config.toml
norm = "layernorm"
norm_position = "res_post"
bias = "all"
steps = 3700
Rows from block 6 of a small self-supervised image encoder, named by matrix and row number. Rows with one number within an expert belong to one neuron, the router's apart. Each number is 500 + 25 x the weight over its row's rms, rounded and kept within 0 to 999. All counts start at 0. Numbers have three digits each. After the name is the row's rms in percent of the matrix's.
Before each expert's rows are labels from the 100 images, of 14976, where the router gives the expert most weight on average: "top examples" is what is common among them. Only what is clearly more common there than usual is listed. The data: streak pictures of flow and ridge fields. In brackets: how many of the 100.
# router: router (model.blocks.6.mlp.router.weight, 16x128, trained with AdamW), inputs 0-63
# up: expert up (model.blocks.6.mlp.up, 16x256x128), inputs 0-63
# down: expert down (model.blocks.6.mlp.down, 16x128x256, transposed), outputs 0-63

# expert 10
top examples: fine streaks (99); parallel (95)
router.10 094:511465493526499488490481501470460501507519518505484497480462523477487493481538489495526473488455496464505502464447508550513458534478528496519485515544513532513543477524497530501525499476490532
up.0 110:474484494499468543477463501496487474507482465519476507539469487536484476491543510489521498496532457521479531426526485455491512520507507508498510473506481517517469502487527496481475483528528508
down.0 099:496518543506498507496465467481490488538542507507492496565534463490526530541530506522538523525524489518511506498482495483491488546481505473491461561504480549497518497513524470515519516494469513
up.1 099:497509467521481462454488465503520531545506503534483509450492505500500524460535510479507477505533502483486487494507515522499441526453505505500485476457502469514522463495504504500542455512488521
down.1 092:511507506544470485511494494505516469480494474502453527476494485451484484508516499508524545461553468474531529464547488506548454493505530456503489511471509503501493522528525468487479533532532501
up.2 107:504475503533501481490537493492496516466496489529510521449533494494469503496536484502497523506504488477514508479441522475504536472483502446530459498511468478492563504513495507473505494516533446
down.2 101:490539547519465470480510532524454503479495495518493505493516495527487521530469469486466527496453501487523461476485480511477519513493518543490449531483491515529520505492470494508489492459494533
up.3 088:531505488493526514464491519503476517477477508503436550510487550514497493465491482448500502523507515471483501467494485481501490523494468492523536489497487494510519519509481521507526518502515529
down.3 092:488490521474519501486530485529453522490535482503505465533464518490521500497483527523493529501506552518455461544493455493513458514489477490484495539510504512502487463486513473488528552479536515
up.4 095:505525556472519527509480499497499522511451548486511501509518462504529452502525524512504503527543507491485516529477475526511524490482546515471494520497524538456465550503528531493484488473503526
down.4 101:481476426480488536493491516472473543508501504507465508496465501502468501540506466466521482507525507472483536530585478499500500514488489444478551509515520495479517483493480517518540467428461508
up.5 094:546514490456525476516513472509490486511526494522477494528399515530486492495504514518503498480487497442507496501465535453513524513477504526506494454517536455464506477474512532450492488501528506
down.5 100:506486516538504458497518512523497543546473520462514512480518482498500541532485486526498507460487485512507504474529475484467485457518453491472480485504519521504463472534500517495475501469531509
up.6 087:476506479488487515496519473527531509464524468491466541504525495528490502472496519485553485501541481449487474532546479524511514466487513472485535524514485487518491484500507469474503489478510517
down.6 090:514442539463498511529462535465511451551495451529501529516487491473489504483533479548488508459527522452519499488490447515507495522526530528512478549444513511471523481493499506569516489480504501
up.7 109:486475501499501466495479536520470538443507504502505497483467485516491487521522528512517492461503477482476519484479479520516528514473504466517462529478458460538524514513519519494508445504534475
down.7 110:473491558503492505509542450484505490495500477548499499493539515541490460520488470521513522533474448472466497479464506522490494527500496520483506496513478521488496520517517490487472510447463524
up.8 111:493515509554462499495508486505507480499512479506468520481531474528525490484516497532492466501464498546463493526556517513493510503466488499546512551494437510529509501513434503500530456517489517
down.8 098:457503525504494524541507501470497482488487516526469492456496480488489481493462506460493450511461505500491563528490513491540498487505502515525504556510504519515523487445429443483465465500457509
up.9 084:483516519475528472492514500555522517512512505501550499518494480522476504500526494529519515527507523484474528459474518494535487513493528492525459487486515515471479505504535521538545470490513545
down.9 093:513530517512530514474512489492457510510473523531433495523496508514467483529529488534522511476519456467518480501498493527503476518539553494461521489496509527485507489500519504492534490513462477
up.10 073:531530475460493520468552494503505494424492485556496532456475481508480468505528467553513529538484486519517488482486525454502479475521513508494485509518493490506460489515529512482526509510483483
down.10 076:480497505496519529477519550467468532502530544503507524515514473483448529449483486486500482495512472514453464552489474533502459517518510492499530480532500454495532504499478527486427477518520507
up.11 093:469474497504527485448517517495515534514484507480519477502560503515512513478507513520501455524483550479450469502476451490527509536494479515502465527535532500499497475493491498516518487543499476
down.11 093:516528479522524493466541522470514484490510461543505530498526495552488453525505504506523514469504520499493507464509500476497480542490520459466494474479440496523476488536526487545484457496458476
up.12 100:441470482520511513494508474521472503492491493457462490432508492519494531533528493505506553533498563486517517463503484458479486492528558503491500526525547464513493506528499484523534507495505483
down.12 106:481496469479481516501531497474478493510525497517480496509524521522569476523536547454486504491541539510527548443483496519529528508470526526538531502516500538535481457548537528495509482515501508
up.13 087:500516469476453493516505535530487527510494485512513538446518552513505519486478501466484543524488508512562468509519488507458461518491516470503483511549508427501524499483517510461513511529519478
down.13 100:516494517493502495523535485500462514499526464536513518498538463503523565522526461446525480543465499500539514488492509509478482489506488531501498531528492541480480473485536494513568476468487501
up.14 090:493512479503509493511467492486514523480530446499495506477518479507527523485475548536498510459573502513484511510480517503499520518530529518469522510494482490490486465515524480507454489550501498
down.14 087:492482517494458528489515475512481529502506480495513507475522490483517528505496465520502562530471513498536511500537483491475486472501523487470497488502486488496496465499456477487491501534479468
up.15 082:471526497496505505495509481495545471479530457470521493502545524524533482489509497484475521481528518516501516508501482448521497497454519508520510534514471513495509552509510490478471488481489540
down.15 075:491463484494525546496532547455498463475481532520486507503477480513479463498515520525509508431488534516498529510504524472471500493502508513447471510492532466505484480521539542492492477529474468
up.16 105:543462529483527524500491512444471463489464496449479511480524487484500525501499542559490542481493510473497477488479501544532537496481496479504484481473502544484477492484485478497484495538487522
down.16 114:461466522498508489459510493496484503528478508476463468490492463485504538474460465481514493480519493508512540488478490471548487497506443514501498458499526479552482517479466453556500524460527472
up.17 089:476515537462464509494502461501496483447517470507477492477498510486536481490510539529508500521525522504560511488518480534488481451489472515504510510504493498509495490487503500484508534516484514
down.17 088:484538505481501514498470500505561526476507504525496482502493492484480514460458500512520509508500475481481430484520467531552460504505508470556475540496465522504548497445449487508497522540504469
up.18 113:472480450470499503515504473497469482478490510469511527536487523520453486485487508491567481514501513483498479547541505509485514534452459495494500504502468558493528516465521531504490502472466521
down.18 111:532488485506516459506490445502511492482460529491488487513487498469502516492541518524536533485467516516477502494545507544474517532510494528522523499509567471505533487493489484496487491511433490
up.19 075:470508488492527522511504428485478521488498510502460494463501506500498522509480493488502456529530540515463493510551454505484529473538513549492519497515509510433526464523487483506515488501501459
down.19 082:537540517488505498470523489504526533497502520484453517528485521551506501468489465463478511497531521508538543493463496483506491500475490504528460511474467519483454519530509477460494506495527528
up.20 102:492508445531478542499470512499537510531482550502546462493467520564468512496472511473518505499501483505485531480495479500509474477525484464536526514493545487462499529492508535492506475474505473
down.20 106:496453474495504558521485452485500529467463488524482436493492486488496492510480469493550478481546514479518519530485476457488465477542525519530535486502503503490520518491516520519512549487536475
up.21 063:549517528497461488492468519491486525474534508516526526501498530493505503503485473538472499492510535529497471492507474523495498482486513477541492528510526549497475518527497489479484482477547450
down.21 065:507576473498533468481463486481495483531492487537524524498483477507544495493461537489483492503506503532492530453511460479504495506462476490466491468482484491512517465535513486499471535504514529
up.22 075:495502487524483528501538467484505499512501533492445554517479505478519525518496473486501483503488499484472489539498483454477477493524455496490512491517499485493499514484484559507480514478519500
down.22 087:474460525534476478524473450537510467528465511535448495477502473484486528505494443527518514467473525503510486481500543524498532519487458497513543497453490463455455504517526496539481520498516515

# expert 12
top examples: fine streaks (100); high contrast (95); turbulent (45)
router.12 112:497516527503546522502524483471461551487549515470510478515471517483450470525519483486478494524496508459524523517516527520536524496482485492519500486568522504484541485466530513480529493467503520
up.0 102:508517502483513491543521436508467502447496483476433501540513469518507494526471475467470480497505513578498491481521503495507533507488490478509491456558510502504524496471475479499495524479466507
down.0 088:503479514489491470473500452510479491544516502498500485461500466488492482502518482561516430489489498563494513534503547546488494491523492515450511502526492528508530487522517530519547467506495479
up.1 079:496517509519482508491515493494516473470480482468450502533511517474506497488501476526479429469476483539506519494512503493468459466521491481490509487541453473559491527477465488495493508482490486
down.1 081:494490520489529487503506538469511510529491485468529484484580516517480503499501478480472458480520508480521506537528492525503508455496508460480493483495486538521495518510528505469536489518453507
up.2 102:502527492523466505478459493534491472532488511501474499460575501511474496501479497501474510513476486489514541495455561444510511520537507492504503504486477461461493514463483532514526517461524539
down.2 105:504485497486558476488492520487515519499499490541486489513523486471476526519503479474498508465498540487481440502491542496531493478500456505505438591450508477490505497483466484440489498498481532
up.3 088:493544524491488488480459503476500476465489528512526504519531471532519493495498511497497477528499507475516481465491511481462493461505499461534451500497493553498469523482512531501493534488498489
down.3 082:471450491477488473572479498450489543507517512511495519474453497484525483487481552470494515524492479506507493540492521509545481483485502516527520488511529502509501485517508525511448486528505468
up.4 101:502513512501505498503500468468469528532510501485476550517513484436504537479542547481497516481494536546509486479510484459501484522446507506505513467467473511538495530502535505487527495518499472
down.4 102:498488471533509472493494482463497524466484461476502515516485479543450534500470487538507491513502489507497505517493510504533470552498485449500454517493474470482436532504522483475525540465464490
up.5 094:528512501542450463500494489457582518441515521481493491508526487525478459469469512527534487525501470480492525484531505502462545476509493453477469520465499478502514531503517510503509501478502468
down.5 086:533511450486514518488480463475488538465458511460528453470469506512470532491483454468536524501496480498495507559479479493472471495558504515538488472516479539513509477533473538500498496486534485
up.6 085:497482500505501519494542520500497475478498505482536480503503485500490513528468549517516437496528517501544537524501489540559500457526513527515512496507486466488474496487491551499510516516502498
down.6 086:505501524499480517484510490518525534496435462482513531506517500491504533482508525529502510517487504475515518494533473495520536491521507519484533496495498463502480454461480532506533517499448489
up.7 093:509474492520516506530508483441527507508531483522515544534512558548497490530433455477522514518494510509444533496514526492529464500451462441424492477504513497501488504503508472496488494502486542
down.7 107:493482486527491479503494518506498488525521476495511477544534526477493528526494499484462494507502493509508462531490510527496519496504504538530502495458560518516536460519534547461467461525442521
up.8 111:519564504510484517486490537522482493503476483515461457471544475475480543464510498499507519523468513499525481502472456492504525519501521474493502490501504477459492491482561508528473474511532513
down.8 103:524465464548486526520495506493491502503510478540512545509497497470471529473536500456491530459457522497512490506509513521528530475475511507494540549507456493526554534498487468472502515485482508
up.9 107:466545515519533495494487504526487492513503525536478519515499506489454527467544494473500532462519477494506493478491512519465519494465482484438550488496522486508480499482469520472522524482496504
down.9 106:510502494519474499505526513454476435502542478467475530543441500537462516519533512494475491498524501474496512500525494504503482545519500458505455487504514490474504529526488480481577499449535540
up.10 095:505502511459514485480531489482480468520559532508489485500528475511503479492524510519472488504506482455468515515459516538491519485533507518562493502500481515510523514467538508472488503451528492
down.10 094:489532478500490506500463494513481498492511524481481446511479492489487512508483490493481487472499465469509456454506507486503471504512478492471457526519516504477484509482485476474499450529463480
up.11 086:508549541490487472528492465534517499469515475467499559484499537540477511496507516499487516543499489482556484495498493518484471514506511485525496530443485504518542523478509515511486542490537523
down.11 085:491487491473512553481515526487504500514484531515502477507453489510506500464551498505483526479485487461473494495516538503541532516495501455515481542516505508490490583462512538485532454490496457
up.12 095:498532477474481510523466498527484483486504457493499478477525480507543497549479486485529525503494507509488503463504528501559480479533487477496487484531493447492466484524482493516547519473461458
down.12 090:510488497495513448504495486509504450511500485510475495495555478511526485510485547509528495526555531516507529504476499502492510477461462485533536542507506472517491455517461504454508466510498536
up.13 083:522550490522506531484471438497497469486478505531487515507465510500515495483519522520460452464505516500494473528506465487482512508500519522522485543476537491522471483452532472498518532490509501
down.13 089:519444474532515502487470488467492508513514522517459504521484503486485472496531537530491504502489483512456484499504517531456468502439459535530495531518496514491483517500493516525499470539480497
up.14 114:457538530510519470462477494529515523501467547513462530505496507513501483508470498486527485493524484512517503523519518516490523480462483512486495556486482480509517494519528503502538463471501475
down.14 115:489496488491509526475538522450504505475499467531481493555510493478507478537505462528519486534437450473531501523526493511465486497522471475476461506498495513524518518473445498525493489534520518
up.15 099:484511508500498512483510529501474496478483531498465528499492520511525484516516490477509535546463525501498476525520494460524471524493508504498543495512502496521504494486492526522511462515488526
down.15 096:503502503524491502495472493526499476456520475536502545506484510475482573434508515501465493532477504532529450537474507506463519475504495485497482524454460496488472499482471493486471487529508476
up.16 127:461473479497520510472480547510519547492514491513531527472498509516460499515461452480477547482489501481452491470467484516524541501447529457544447482497499499503490507513494527508508503520514533
down.16 124:501466457518496498475477466514452505497508468513483536531481516493498446443549518523509506518530526471503504522479484454502522497494488478493467468496477487530524536469511527519500497532513490
up.17 084:495495498523503474500481508487542493509485509541435485435531485563462520486522534509444492438521549492498474516492520495469507478482474490516521547489463485529464504466503505507528500487504537
down.17 084:535534524514514517485496556501473531486503463478523478540474515513474505516512487481501532500494515472493478534488488482459495462500498519443505477477471533536501520454520506488467510524529541
up.18 100:509498527503461515509502529499507516474565503504502523507451527512496497493526547519471496518543532499470513484502496485524517448535545482528562503440540501492530485553447470458541533484496528
down.18 106:473512521483465524501450505524546499491508458518490502473461531503529492493463510504514494521522462469508500497475541524509513513521471533484456508473545510475492462495479542579462478485477541
up.19 097:476503506514488519491497468476516453494504477506481508495503506530556509508486484484468501468450499552476492507541499525461518511536465505482508518496488510533514503457503485515456532485510471
down.19 098:531495475500468483493483490499473471474521502485496492496525458479521484531483491467497503524524484463500493564525498483523499498516496506492515527536469545505508488514532507537535482463501537
up.20 103:527484501513536495494502499525525545500499511505512520457511477489465495471475474478499438542513492513525505485530525475480507520479515483519558492483464455512537502514528464538500511531501539
down.20 100:484504450518509450497485512519561535461504510516529526457507512503509527513498524509475491502504519500481535484520496491518484477520518476499488510486469479504509527485477539472499546533553484
up.21 116:458521488487535457479543517491541509519502527522450487485502454518535518503490481524511511503541511494490521506448523499488513500519486525495514502463506518472471461507536520455475531522463544
down.21 114:521490474503521523478480481518527501552479507450470502507488510514491504478519483485519501536505476512530550537510488477507469527555538495456521516493505466476467541517511493475532517463460520
up.22 102:550439500499511501545470459475480445479493520535535506462471519530498506494523455513473490482533462480502500484504516480493491527516507526497520498473502534500531524501519521511478491478486472
down.22 103:517501509491517512497475488483489504498533489475490471487470474505478470507486528483494551486472505509488484521503505509491450470499524476506524432457454493525490522496451484525530495527517482

# expert 5
top examples: fine streaks (96); spiral (47)
router.5 095:501499491512526476520494442519526547534510522506479508545494507537529517473487496498527495483444480453510459482472495513537515521488481515517450503478495502510514549476480481506542553517515469
up.0 097:516489493524499495515487571500502512502512530483509483466454485530492538485472494511526488515517532519523528500486498474460507544496468487493477483513515512496524543510512494493488502477500532
down.0 092:541485462489498473501500528529536508506479495449502469497471483500501517536464463544486469486501500499531495508494523456485519449498532474537488460507482506519484515509476537509532432517443521
up.1 097:532486511531492467474472494523474541497482464483515561536459546481562498476499453466463504522505511514486465528511484503503465478521499501522528459501483533504506473475509500517489504490491565
down.1 104:516530498517506507520496499490504499490515523484518492492497490520459490518544528523475460495469499472508525467499504559456504520489526457470465501493492489512532471503475486472483510469557440
up.2 117:504518487508517500531487499529518527506493495508508481494480462516485495577519522538508470536482484476519473539468492495517495496552467527479520502502537521483513526476482517454496469524491555
down.2 121:485504521526494512547473516495527503513526490544517456487488493525530517473515508516485497505544523532508466486524508473495524464490503508513473498456510480488504458459475477468509508456525501
up.3 077:502533535543473522492522550539499508481491478522509516514487526507421474537520500505510475499499500523504504505496499443509458468465480491496478536497495465517501513497500542498503490467540475
down.3 083:492523512458502500498502507547454514512466465464511512495495481487565500472488490493477511551535497512475514463518516536517500491502506517462495501442469511479483496484552493504475545537480576
up.4 099:466504529509525551457480524530483551483511548462441470480482484511491505482503509506506504534490527499475478483503498523485541485542509498469505529435506480494502486462539492531500548524461550
down.4 099:462486456459490524519483527539529543524501467492492490466479545536499520526521516467459507534503494482479511463524491544550503503515503468540532469535509510504459503508504516502504486496522470
up.5 110:528530478493487515450486492521469535511546489498517468514491524480504564466480509491515451498497423515518493478510498510555497492508493477508507507495495465489497503544519494489499523501535503
down.5 104:452454486504479514504482466513533504559483461503484525534516503522496563471509443479460513446515483457495501511512528535457556534507513530494516504482540503477524504498525506499547536555493499
up.6 109:500538468478533475518467495510513510520532532458533508522524536465508471513492463477452442450460489502486475556494504499500490535499526494519479522482487513517495521456489484490509481461499473
down.6 109:504519530461530548459474504528483514492466449501480500469472498509488479492513537441541542521496468484486510517495552521483506482469472464496515491492504542483481473492492498538490504538511516
up.7 093:489492545513470513543513495485460476504472504592471534504473478476510497527467465509496481480483527520454496502506535528484494509502508531550535478503496493478509516461471504513526496460482467
down.7 093:484546513505510526463488513491443484504512502498502516521510473475500521473501473477519525527513494487510535531486516498540514491537517465478506498520527428539480480545545487490554500487501485
up.8 087:514504506507520466453497514496482510481497490518481507494533497470498503547514419502501509527549499482443530526484539475511562519502503456515495501468480517525500493490514481553496484501483513
down.8 087:467486478508486487488517513514514485497523503497480443479494557497507487489485525531548497477495495515532520490521488478516535480468510505506522489523480493468517492528492442535499477502512475
up.9 099:509527521460480510489497449484486504491548483487504485509517505517484503521520498519492500488470498504517508487524483461478464465469518530501487500499520540459473476513474504467515560502518511
down.9 091:512520501531482489524518551532518467514514514453475512483504485461448469548458512474488483458484515563536512499488535498493474500511463495517507504466481553484497514508503479496529531503485478
up.10 086:491498481427489486466493535569514492493532511480495500493518496485484505493467514488487481500528533509497489485494483517519555529537515538482517499502503494530525522540530502492498521541539494
down.10 082:516478482518480495559527486520513476484485462525549521481475499480509488526474490505482518477515497505466553491500545523496498502513478489481445536496482507522515528501527479544494470538523477
up.11 122:530501510519505502477475488504467511505480464511491479492524440536492459524525515487492533508496527532468500518494467476482542498486509482521510534531514475524559530487491462542492515446508480
down.11 124:495436482459504502500503486501473492520487528518501511502485493503545524488499500479516529514504496465462480497525487533525553458512505482490540486489491511495474510479497539478487508547502492
up.12 086:485531522513506488498484490486503502474512487480534511496523565500513535459511523501496498503526494497537552510481517472508483505517504522520497498458510511509476469502540484521476547507493510
down.12 080:447483462479497500490484484507529494501510490506506534517527504475494482533448524491526507548523600524517533498479513471489482479502500465489505493484435519475525496503509475496506501473514477
up.13 114:493492487520476524506507479518526489551485497505454532510469552485473538505511545495508502518508501473473536502449493517471500511452510483531522508522524451459468522459497489489481525512489487
down.13 110:548495506478511501494504553522479467513512448493516488525532474483490491519474508501487506504508493532551522500504465514494484519492500501528500522535465489533497492533496516516479567509517519
up.14 105:456503513480529479532514524516512511541484498461488483521539504487468517494474491503499412493515462527491517521491485443521490506466510492484536501477472521489483479498478467527531539490490514
down.14 115:553482511474466452472502511532486502488463465468463469454478515490534505460493514532500471490495509470468517482473486539506541500505489504486514497542529502508495517532482517509493473501541512
up.15 102:498496482522501486471490521473494510520529538462480484537508485487496512482518490526506485462504503516474524499516528446518517511525502489527494507462528435505495487530462479517447545544483497
down.15 102:499486494519519541549464526489512530503488504531475463485523504477511488448514509449494456466508488482517481486514479453525450476484503468462517513486473500501516450493512497530491479482499526
up.16 098:530439513534494467500499511479467499505468454491519470481530534486456485495499535482454509481514521509543532480502483500483502531513489485504459471527502540545482508537527476542470515497519502
down.16 100:526543500513542520458515504477491514470496535506535544551515478519506547484542507504464472542462476466479507528496508513458521514526507476523511497526559514511488509451492532487500504477522508
up.17 113:483503483481497472477500515557507502547497510496481470470452510542459544528485508493527492519550510494483501506498468500507480519521478482487521509484549480465482514466503455566499498521512496
down.17 116:509518513499501468496509520526512468501463502506464503561488483459488527539531525535497500465472506474499463465531456460517475499497486511550485501462472529526506492485488471528468502470494546
up.18 080:498498497476432484502427496536498491491484488530474520538467507488510506546482514457485526482530509488532513517474515454506467458504484523486490454538509500484513500530503511484498537503539496
down.18 088:487509491491541511476501492502490486489495513514498502497474523518490539508508503519475493505551490501512519477520503505468579481476498475514463487469461476513515487508512477509470499488508489
up.19 095:507494489511539534508503464488533535484444487493484508454534524471562471494511524480461459516542507484473492530496501514519489505517489482500494452514580507484492498508514467492492520485448483
down.19 096:561515470542493486538471528489499509495500486492520489527472496528514499555495518467517542453498509471465529501511483491523496492506467462505511492503482541511492483468501502547518478539492512
up.20 091:487506462505524491471480517517478524485523526504501495506533502522445502517471533524520518493467493503488472437527473501490476515492494497472485514520472546498497480521480502500541461505465493
down.20 089:478512480456515497512495532465502438503519481536497558491505487522493498508480445501526495502477475511479516516520524501500499529494498469438532523520475455486521489515517505516475499518522472
up.21 089:506514479453540518504539447535480477487492498519468517520529526456532484525499473462489470480543473539489463509514504512507523486510484512498472511484496539485479485494535469479557509512513489
down.21 092:500499517524501480488508557496486516509484508503507495518513460437523489504515494562541500455559507492490516483525468475482536482512486495514524535466534511507504453521478478518472519455495522
up.22 103:526529476490510531504466515503501458492495472498526483434509524473504515493491471509522526455509501531507514535533496528492532496525497452495501483516512489499481538494467459518503506494461461
down.22 107:490519532492495488475503525535458523495475543506537490480461502439445460496495509521480494499523512494473512507536495479501499518444480537491506542490490508479485546491508452502548505506511512

# expert 0
top examples: high contrast (100); parallel (67); waves (32)
router.0 099:507538499484487534543476477495483506504498494504489537511489476465482478546527525544499509472498514535514540509504475535483559520519483539498520470482496547533487491516489520482443480462524521
up.0 092:494464503499507471506531486479513476431490516455517488468503504497493528487491477450500491491539485501517514509494520498504493533494531504492473514489502524560487463537513487503507480478513553
down.0 103:496507466483520491524484470471552513472434522483492485503484509516519510454519415486488489511514454516464484459566520496471530505505501542475482529494494520526511499502488517480466531567518461
up.1 089:486517508529487492492541512507524459494480471478536508495481499458504465504487495503484491508479530440478511491461526466522486478501492510476531488477510500515478509507493518484491564514516491
down.1 093:567472468495520535474483508483517526508474499507495476516495451533541509493534462452470512475512487537527528480488513476497502501520514483467484492491490503538518487531457464540536540562525537
up.2 085:522480495511534513512505508499513535516467488492485514527433508510498498513532456472503550512506512532470479537486489494485527517511518530511479490470506499532490498531522533467574518519503460
down.2 082:517457479473462483506529497490534483528526488525496572506483500488471482512500528493519512539521513523488462476457470519489498477473487447506471495525484510498459495523477487484543523497485484
up.3 090:474506481499538514488502514526454469467498502492479534481462528517510486505516471522499546517484464472510494479526503521540439492533522518472471494498516514541520506538428482452505511502503498
down.3 094:489498515455519494526471528489490524473498489488493552494532535523488526496510477520485501520575512522479476499468501480514489558449486475513480491521509466501530436538476491471491492490501494
up.4 113:526527530554542467480463475478506454476510512461518501487515512534488470471500505513482523468487533520500484476514525514517478476496499431530479513463530490537490541498544550511485509515478468
down.4 114:521518522498511482488518481462504515492482526483484497454514470491522521501507500490474525539481537546518518491467555483519508497494535456512482515444458470545478498514506503517508489490505479
up.5 113:491473509486483495542521487471489473518464502495514517465486483499449501490464523529502501497497471480478487492523488489496542517512510582501539520487506518509498488495502512507465502523503517
down.5 104:495467482474488474495496528529499525485558480483460525471509482526499451541514541491481520501505504478534529452519517463504512466487503480509469503494485481501509495467481519497501516512535479
up.6 120:521553503530510492506536469500452512495535480516507490481514476523557501496499491509497539543502480443520518486522519505493552498522475506476504541428514481530441487473496506534466465486507461
down.6 123:456473527507543469460515498519503493470518474510462483500499516487515480471493531490523498516524510498467508481455491504468494533466510517486529551502465499476544482519512478468494519485522518
up.7 123:487521533513500530499513528540482454476467496535506500492505509476498483542546488485498512502539469469508502492529493473500503469548494517494507485505466513493462531471544515538497480513547487
down.7 116:547503478505506508494520469483475528495487485516534506517539527478477498495477449468482497498520502504497525532523469514512524566518476500505568535514467508501485515466517439446474504490498520
up.8 083:529514515524508482503535508522545516507508470499494532452490514477536506424520537504493491526515517514466465528488532500531480523538490464551521512499489518467477476470538495501465488510509516
down.8 095:489520501491499514497425530498533456510443479523481492538507499478540491551537482520512524494446505437478517486494509464526467509469556512506478476525503512496488491460502511498490483468474485
up.9 094:480491507474519481540475524503474499487478543500456534478495472508523555505501501510523510551474454506552539516538518494505455496501461480535490488516478515450493503478484489518504521480529534
down.9 101:530490528474546513487446522525498489520538505508518481488491514493502512489505526525489501499472526506505484439521500466490491480486530506452508440532528482504516525526570500504479473492490460
up.10 115:459500530515500513509514487550540490507500502487481503502475459516466472507497488494524484502488472509483483488496517487544510452522469518459491508538474425471492508508469538494504517505506495
down.10 102:521554492503482500450480536482498541520463471503538528539491557502522462499535545517457542509464520496455507521529494462505432519500493509501494509505534516501478487510485501529485497550511539
up.11 097:516455484533469462513498516506506476476527499494539487476481478507468489529478505529496495486526492548490491516516536508502473502511562517505555448487526510520509479488503556500490499501498515
down.11 108:483516450496528504518517512561504523493511495465542529481422517538505524499487504511524530474455494518518502483463516445508506509546484482517498478523459505435478448517511477479553497485490510
up.12 111:488456482485477516483492490518518453470488566491508521544493501480498463547493478466461534482509541521518470451459470471521525542508521506485495493511526517443458509521491492476485521525506479
down.12 111:476531522470479509533511494473516463501481493493470527476518476476491507483528486481516529487483528492507523480506493531506539501492464509481532525549491485503479490562495530512483552469502489
up.13 080:503526488512539501490493489479454543523497487527495524502487538466520513508477507515486530506527489475521450465516517492553518483478505515487431520527568506502533503518467517526505503522512458
down.13 082:459441478490501511502483462512488540473460524535477496494488478493482501475518551542546494534486475491491479511485495488501466501516471493524553492492573511518536493504530497517480478488515489
up.14 098:475516481502512511461457480496515508518523515489504509490482490489496521540520499526483496520493508517457477543502509507540462476513466486494530479515532469474485513520500530462499527466514488
down.14 096:494519492549501479514450488531518532504470496512490471545543483521515513486473489519498501569505508512477479502479551491535535510448483498491487466477510489510520511475489483527526496526517541
up.15 101:493502472523462481537503486461433534496524506510548513546504518504507528518503534507490519524523508448482480463461513521515521514512514560492527546492535480540537529483451469521490553479533475
down.15 114:506497481497533520464490535489460448535499525548480487492538483520506502519520531515517513502493498476475485505491468435498514521491546521518463486535466507546532492515505478504524530493536523
up.16 084:538527519461544454489510483478493532493521556514456509501518465513527514525555522483502464508546501441517494508459505468511520531492490471463485484490535504492460501469509516481486521439527499
down.16 091:507506501524496515511487502501516479485498470439482480508537523472455481526520477485541526488478504504496513529505498516575527440523497502499543500544510510534470504491523489495533518493511497
up.17 084:504529486508496470479495558510504557510517503543488497459495546513468463475461518529506509471496490499547491518489529488525519467532513460507449564527489490510504505505478492489497487483491468
down.17 096:470511488463506525514521512568507477533497505512499470513487492520518495473500505512468519477468536464544530530525468510523462484501515499536515493517504505510497511478460471554467500510508534
up.18 080:492549515487545486490492463501488512446561506472487540527517473475495489495501493499508479494478520504441499464464462491458500508559455491508469493491499488513490484493555500537480513493474498
down.18 081:522515490478559495563533443514469505468516481504481471489486471502509530543511480485502493481537495533532481529476468490526472479491539505502467477471478516482490493485521521518539502531505500
up.19 098:484509522521516499521476544532467524480498552523539501496472516505474483465484526488485489481498518480497535543460481458480464456490473491446504487506510510515500534518477478539515464539497513
down.19 098:481494511488453538488552528491509450523541478504503539479502507507492464499481487527517484476475489493487459530531521480527534481530501510498488511512463498527506532505479431521462457526490484
up.20 111:489492515499492434498505480464483452479517539499477457499483517468527552467471555571498518519517503483520508521469503470462493464482489485499480500447519504547478503497516519475518520494520513
down.20 107:467517444528523488479536551524482542499519499447463481521482474526507532535486478485506514532502526521494509504502491498512520484526470533457511519501470473497492505503503527507474520533463492
up.21 092:499465516506504490533463506519490508540493474480520541516502532475483495482466507464519512504515499487510453461508452479522477478506525461512506489503489500489539505544502526507508502477466443
down.21 104:540490483479449507535490495463504501530512514491502501482530494458479479511532565509508504492494518478525463501515519519480554500494486507531516527521538545562469525541520513490500458523549482
up.22 094:478513513473484486524512472515496522517453514549489490520505487517501532501501492527454542527528529528449499531501509481488513463495544546485516506507497510485496525523488518514519523453528523
down.22 096:497471519456525514526550509551460471552503491472495480523516521480499529504522518549485533463529488446509524515478480496539499506539486509488480523467560466498476489486486517492530493478474528